Weights of a small masked spectrogram model: encoder moe expert_choice, encoder width 128.
Rows from block 5 of the encoder of a small masked spectrogram model, named by matrix and row number. Rows with one number within an expert belong to one neuron, the router's apart. Each number is 500 + 25 x the weight over its row's rms, rounded and kept within 0 to 999. All counts start at 0. Numbers have three digits each.
Before each expert's rows are labels from the 100 clips, of 14848, where the router gives the expert most weight on average: "strongest on" is what is common among them. Only what is clearly more common there than usual is listed. The data: melodies that start on their tonic, played by one synthesised instrument.
# router: router (encoder.blocks.5.mlp.router.weight, 32x128), inputs 64-127
# up: expert up (encoder.blocks.5.mlp.up, 32x64x128), inputs 64-127
# down: expert down (encoder.blocks.5.mlp.down, 32x128x64, transposed), outputs 64-127

# expert 18
strongest on: pace: fast; plucked string-like
router.18:468469504494502503542496526459479503533484464461525533499457526520479512499454463536484474492501558516478528470470509508532536515464513470533498513500496502479503528478491467482458550504554542
up.0:454549504538510504517446528488501510531511473508515514510502513504464500507485506481457479516500472498504495469493523498510491487533546522518506529539536485509521540510526488501459503491487478
down.0:525456529512490511468519487535494511438495445500500513523504476514484527484475510503506485499495467518519512500498524510502506519527492527491447507467499498528490505513471467535499508465490497
up.1:440454539526493494455493516508503449506487538479500493487522499470526521503489513524481478536541480474489531473497498471475487468471475491523441536497501530472514534507515512535500511508540502
down.1:520467504514531474462482503493536513525516481489488522487511506503494470522521487456458466485490436534539459550539463509500475468507484485478509517500529485512514469510496496525528508524476480
up.2:513453488502498461495512533524462496435496476456490506511494469532531495494461524503484546497493499500499521449503477546468489464492517500532514475485502527436491460575472521510484518488524510
down.2:494481474549494501494503462546512535515484534472469472500473524499493523527525528492509520547489552547508478470459458446509479468524509512507469514480541466521479495472485527511522507518494472
up.3:496459435450470534521480512498504500537527483476499505508482465505468462482466503503523552524512502474518534521507536536490513507532517440492540500508444502508505483516472550540530504497509504
down.3:563499500505474512506515475528504500510502507469478485501454494447507541533488505537519532517455534506510521522523488488484504484508486497526513475489484499494483477466463519478526459473526487
up.4:517481499483463479545484533530443495437485476501506509535468495505555524474492511533518503491484488494505509483529439513498527460477535505517483513454576474492484511547492478464486509485531500
down.4:515482480499527520498470497534515523478497475498494503529486568530490504498522482479486512582523538477519482463472461504516469465515503510459503515506567508565489477493516542472544517506452486
up.5:549523519535554507509495489499522495515495488522509519518480516482478460482511469504539435475524517540500439516476491449513494509473511499451498488496597480517495522515527526511526491503527508
down.5:560464511487464494488511503465505492517508469527484493499510489525466440489471464521560493502470527494506509529508550460525513496488510462466514506529499499512468540526496481518503519517508450
up.6:462523524505574500484482509495533490507493489499489496504519476512476506551499486480488472492566511572521496522490519531528502502496455494467501485493440501474473512506514509523505538515495479
down.6:539489519528484493524484462509467478498510526521486476498474483515466479509477529513484452490500504503518469532464539469502494483489562517445531492556535459503516518479494495593485482495519486
up.7:490383473494446481505518498523496512514522529507496483471474486462534482499452513498508505489462520505493530486490478488512495523503489476533504512539465515509526466473474527462503520524520505
down.7:462506520529494528506448467530451423511470513531485515480536526447528503509498478479510488483490463527497503486498473495506472489486509476503546507495526513491483515531469488469535497515509525
up.8:476494533485506460495491489482462508487493493481534522486515488505495497472515489529489444489476520519462472492504524468519522456495476505503438486499526521510499522476551511448516526501537501
down.8:506480498491487498465427483507494503527469476527473535519538520504492514497509502511462457480473523496543459490460512523551494493531501482471503503499524500528518547490528483502513489500465480
up.9:507518534524529493496519474482482517516471498561542512503471527483493505509534484513492431497494514505481470507498485464514510530468507544485534509498554499517513528467505474464483463496554529
down.9:506494527505455531516504541484515520495487499542509495487534503490479500464477467521509530532461469505499564482504525468492505500528487473505495527458464529517511502515455480499520508526489476
up.10:508498514479427461503523491524501499459493486492546520504474446471528479507512515506489503525520501464444519466503467501463505503500494523459471509507522537504503509466505484513503478504442514
down.10:469511473474494504498470463535485489489485462479513527473538474468529478499516477510521516493494484493463469456533473486483518505466486466512524499478498480508531510512484482484504484511479508

# expert 15
strongest on: marimba-like; bass guitar-like
router.15:522464483500480498479501463501517502467520496488513529518530502512483485508492522498482532534506498513523542500462508543482466499504492437529527495499449522522474469493476497551493507495464485
up.0:542499483507481480495426486512505487509493501526460471485519548501486448493463496518475543517494489539507541489489511537533469540498507486514532506537473490486530476522459471538486514484472479
down.0:462506488503490472526463536478568476524524487504526503487512525509515511510525505509440527519466524499494530469471512493512531549460501510527506539531418508490489515477494499498480495529468553
up.1:463524497516495494527516501483526492485511537517456429456532496498519517491524458493475477451493442483463519523475511446492469472500494517486498549479507511465501479515479529512496515491489542
down.1:523498443458502505477537522502456492510529523510470449472472455481467525487508512503532506485488459512459486551528504488467503489470505496572483508522478474492530517469499528507515521508531485
up.2:517512466479510483529512500497496453502519487493505458478464505522489522503500449457518464481491457503452468498506510477492518531476503486491502476515513494509475504490549516485492461480503495
down.2:513469493500509506521512505477505502530502492509482498483503521519449485459499503534523526523479437486541522517475475524449485497532527471486536480498530509488513500496478498541461540482465496
up.3:453494488493484516524538528491510515477535491502466498496507502465510530457523488544476527484535496523500504493511512458476487492451512504514467491457487514478496486515495525529479514516544552
down.3:546481482490456501548490522538477481489490490504577519483529512417510471480491498498550517530498522525482482497471479504465510473483502492510508454464496503527503495540490496525517481505514484
up.4:519527490500521480549523462494521508497502519514562498497490496477504510546532473493488484509474468487534514492498488487514505511434531497519480559505525503550467506510498469484479535471473522
down.4:448534452494490509496524531529527519499485496498501471513503514556509503487464504492511453532485503443486528469482491462531518530504485527502513515536482550496539476479502531447517503495482484
up.5:488479484490487503489474509510534492496476533476499478509545522520466531493494511509415501495523493545502514538496482511483492496516484484489484533495435494479485457475515511524520524514492500
down.5:464511469522500466506451539497545556481493464495502518523535494483558487459519496476468508485491547505499494471473507505525498528504541509466494499505481520500461537504505476503494497577498506
up.6:566530481529477505456508489498536540505481503512540489494490485515493531521483503492529471517481504485539528455482519478514499537479520520544500528536501466541522532531524515468478507494508495
down.6:487461529506497499524547476511530481518511485479478489494558540559508491460467472533499483506488486442457509484506538455460481536503485511466519514502486524481520461481490488561553469508474490
up.7:520490499493510456460486490538528505527512512484484473457458475499521500475478475477507492496492501475501448452552466470524507517499553513511487505520488511497508524506521543452542461467502523
down.7:494494509491478511483541513521508485507527549481449512505520475531458523494474528504497508510552493514482468489491484518509515471539459520482530498513486507546503502529473472464538487515522492
up.8:506481511545539516506449495514487484455488498517556505511510533465534518522454505453539491554526463521502473469514474498497476539497497494526515503535478507504541520494463487519484515497459454
down.8:508516510558488494484516465447490501519504508490527480493509497521525470522477496530500497482481444525462485513478482539484496532470447519520516505518427501500522516487510473508478480503499477
up.9:550482504528504466444529476531490577495518486490545492467469500486503521478496502502533526511529492495519510547497489536531453481488481515485496486501483503512466510540518485483518473495510489
down.9:549462502519487506460521500509511516481517433472513494463483469512504498478496518530451484515475534484493476564482513508482523493492533507501460539524458500515512505440527489486491479518501569
up.10:507483479504452473506502528538542498466491550491489449472484505455533505487480503497496509492489455510512522484506459470478484495501513552478492521480501497493497506502517517459506474456512528
down.10:483499519510496462485499512444501489488494528508473495524473521548471550501482449487526485493449478487480518478484517502498491478482508478562527500528520462492519479489529523514509516467585483

# expert 21
strongest on: tonic: C; tonic: B
router.21:517541445511499489543492525503488473519506528474480521483487499485504468451496481481537518472502479491474514468477541524532526488523459529461525505494530492504509511518560496524519468487525531
up.0:499484479545465451516519555499498491507500509507505519467461461511498480455496512459505554496502484459483527525505517516537508504506491479512505482499519461512494520557537516513489497496494539
down.0:542489471496494492483491490498552496500485509507466439478490524525490500476525490505471496495495483502541523534491506496491497530521478508546517525496489572521524466524481459475510511496455488
up.1:476483470463498491501549509531495509528498527502507526481473479489502427482525524488520554506519526452498529511495467489559471519492478536541509508507511532496519508525513465525515529487525553
down.1:521496497483527501457487470513523531538491525519457487459492514514493466500497484506439485554512503540550461561500479489503493509506510495506486476522492540501497457480451497472519501482464443
up.2:486498489531462501501463557497523457503526520485485519519491518462472499467532527477525555504511468472522495520534464477461508494487476485496505492493487522500530512500526480526470484493523480
down.2:499459490495501477507553471488525540542490473481504516495504486518455485489507489511454482483482506505474507559525518506459491475501505507563509474511470541522554504485485435502521538497492486
up.3:509534501507475511499454501508469497500486513521498467496494496506470560541495494521507478530497532537506500495491488460484522494482473538457506511529483550525494499463491496521488512489482478
down.3:523467470505487517505516501494504501489522465510496516505480517505517467533504551495489524530503538579517500511489508491532550500454471492532471492494478477501479471466525488528513461459537548
up.4:515514548521521538496488503492502487471513438485521517510523508517506493504490487501450493494517486515487472492486543527494496514505565511524537499489497457513506482493492500528472531522506516
down.4:507502530488473535525501504520497477494467472500535444521509486494517531508468490476484460509465520529479505511530513532504536470538560470442541497546539489481495512483496538501475484483475509
up.5:481490502485490500498474487528515483489522471530506457458508471478482513507483496497507455546516490505530485517543500506466518525525506492503498519487467537496514487490472485487507534451473487
down.5:534507531500497519494479493531482535505498502481487496500560517473528508473476499496454510479488523529527470501504488470521455548537514496482495524459530526437467519517500526469492495515525418
up.6:494449497498513489506527538516515479481519515470507470484502497504495488514499486494499468510486495453520478482486482492520518494530540498546516498502451518495509499452493487530487513489489511
down.6:488432495491476526449544459496504492468549486462503485477508530516457519489492495513489504508495508500479514487472509518465517492479499506537477497498476502541485506470509468563494555485484506
up.7:535522523424504528504498443492471480524483534503445533473473462555499473546483464477499479498494503525489468464508505542522492527501445488501512485483498519499529517471511455515490486500509454
down.7:479490507471504487495492521541536499515516510561503504470517491493459495505477487473498473530549480519511513489513515534481493530473496477472512495502462543475540477558478475543527547521509495
up.8:504473492463488469532527473509489499532496520520488460467449475500539497546464494483522514543539511474511479505476488496515533519518515525515506508486514491505506525543492487510538514484532524
down.8:463498549485519550467463497519483445486483515492515455487512508514537494504482510461506520516522526477493479480529499523481480509506502500459525482483539533505457515499497538502522502516477485
up.9:497506463498498425525570515508513489463499484466518474463474502532515531513514467485472515510488488469487454465479500452514499495506511551523482520508473514541526511464508500503460484499469504
down.9:530460486498547461555551495494497474469516456474536451522542521517471536497471519500534512506501515483464508488507535536461502468504537497512491531524416486512515495508528483532512521498492531
up.10:470485465518482463535524523519494486474522523529497542477496491505492505452519517497521514508514469447507519520502523471558502448479486526473482505479558477486522502518549526510500496479492519
down.10:544494497478539489509458481499496503475479495551485492500537514536488510481507461485484526491484517504577517505490496517516503495529491497538504497528466505506492489546469460483522499503426441

# expert 20
strongest on: flute-like
router.20:492527498469498538478463493494464508521492482533500503493509473480489531492470538522501490447570533527470467519481495479546506486516497490489518486506519528544509525532493539443547465515505503
up.0:499502494472507485424506506495475504510459499522536500467515482490498549485535505485521519509515503481479503514506486486534485523499496486523490492487494554543477507526508524478532497485512475
down.0:469480491505480476484496509475512472492519491509521480502447538554478553500498506530481505486503487519463531512447529532515524504470539505496475530514511502486466496520520510469513505533504486
up.1:478501512529530481483515492501503514498496532555528503465474443471486557542505491534511528510518472500458493482514480445514492498472483519508467501510466504500509510467545518459547472497483509
down.1:512490517478523509457469482500503511491527484447510485512471502503504511491481510519497529519520487550502529487494507517517485548527488466507518517502546496498503384495497497430531469486454514
up.2:499494468448490485513522494561493492520518523488554483487483469507506499524542499485507543513490489499487489479501463486543518524510483544506481508504489532530473454464517487461554462488490547
down.2:504529508467516490520488543483496493521516475466519523528471498499506510534502483497485505539513540524539511457481533482501503497517520462469534426460498518502492479515518481451503500512468533
up.3:505510492514521499549480553491508497532491489523465511466491499502440512487507506465492461507508506476516497471504482522478511495510478488494533506446535520480478552532510460539495536507501499
down.3:527472529489456483539489498522490520475505505550524544537491460524476490535527491527495478502513481482493456495516520470499497507511554524471518492524468527520494564489510480544491499481535528
up.4:474478486483491488481491461529486490511473554530573500452482467484503530535540511500519533495498510500496521512495443498533506495465497521492509501507463537518493484445506487470568475499503500
down.4:491520508503529500495444537523492464561518532467486523514480529502509507518487474503471501513548491533522530472472501506507469488498506468468471447496522509498515441501522503483504465542477483
up.5:526517548472474506516491476505488526486511443509529515513495444500487475523500538509475516513540508522510444529515504511461506477464530488474516519505521508509556525520485507458515482489487502
down.5:556472481521466525501486496539520480495476464439478540528535482498509513498502528460523506517475488510540487494500502542515469515499492506542511530479512509437507490444451513521481503489537480
up.6:443499490506526444489492509524494450468498557540481478477507507508526519565492471485528516498488478469490472469519468466519492498493467519487463483487517509487514486471520513512524517488514521
down.6:521499504500484498498520529500558483520488495539481517500515460442493497502513507514511481498508538464485497531479492475467500499516509528516482516488487508519518530502496514498483457473501501
up.7:530489498514526465484511475533543483482507500533512468477443512489537499510497459474498478503484451492538506489538480510490500499494515504489520516505501491485474508498520497491531526451514511
down.7:442506492463478505510507543469502515521529504502442500460536487494505526482494502502541440515496471471478529500502510493450471510502462560512506502521502509473482487479498543441503543498469494
up.8:485454532519507474476556531479462536468496470509526495491494487506497534459478500540484493497538494493505508470482487473444470452499514502518454500444524544490496537525543487532504522492577506
down.8:510482549529505520468493472469501531520529462454526558513418506532474497510483529511489523463492499487492510506501449504490448511486503540522498508509487504480499468476504470507538492512529469
up.9:490485493538554507501518467525495507483466585520500442459485545487549532478498472475552521516458465481535507493507496452536459488501498510545478502507507517513518496484460526495465514485512513
down.9:556510464468488509558499486519511493481485448493552490488543467457516521502534548474539476500511503483534501522521491474505492496509492530513526503533469517510485530479525480515501524489492476
up.10:495460486504496466491510497524511496481537507533489479477508532528501458472483476486509510544502480467519504513534453492481489523498549516499489526496491520492495475488495433515518543465522523
down.10:520506482481513486508542492512496508539502516513513473548523511406507507510497490521475519489545462522502515542527583510506529530511464489556474516496488468516505494518507499470545462496483534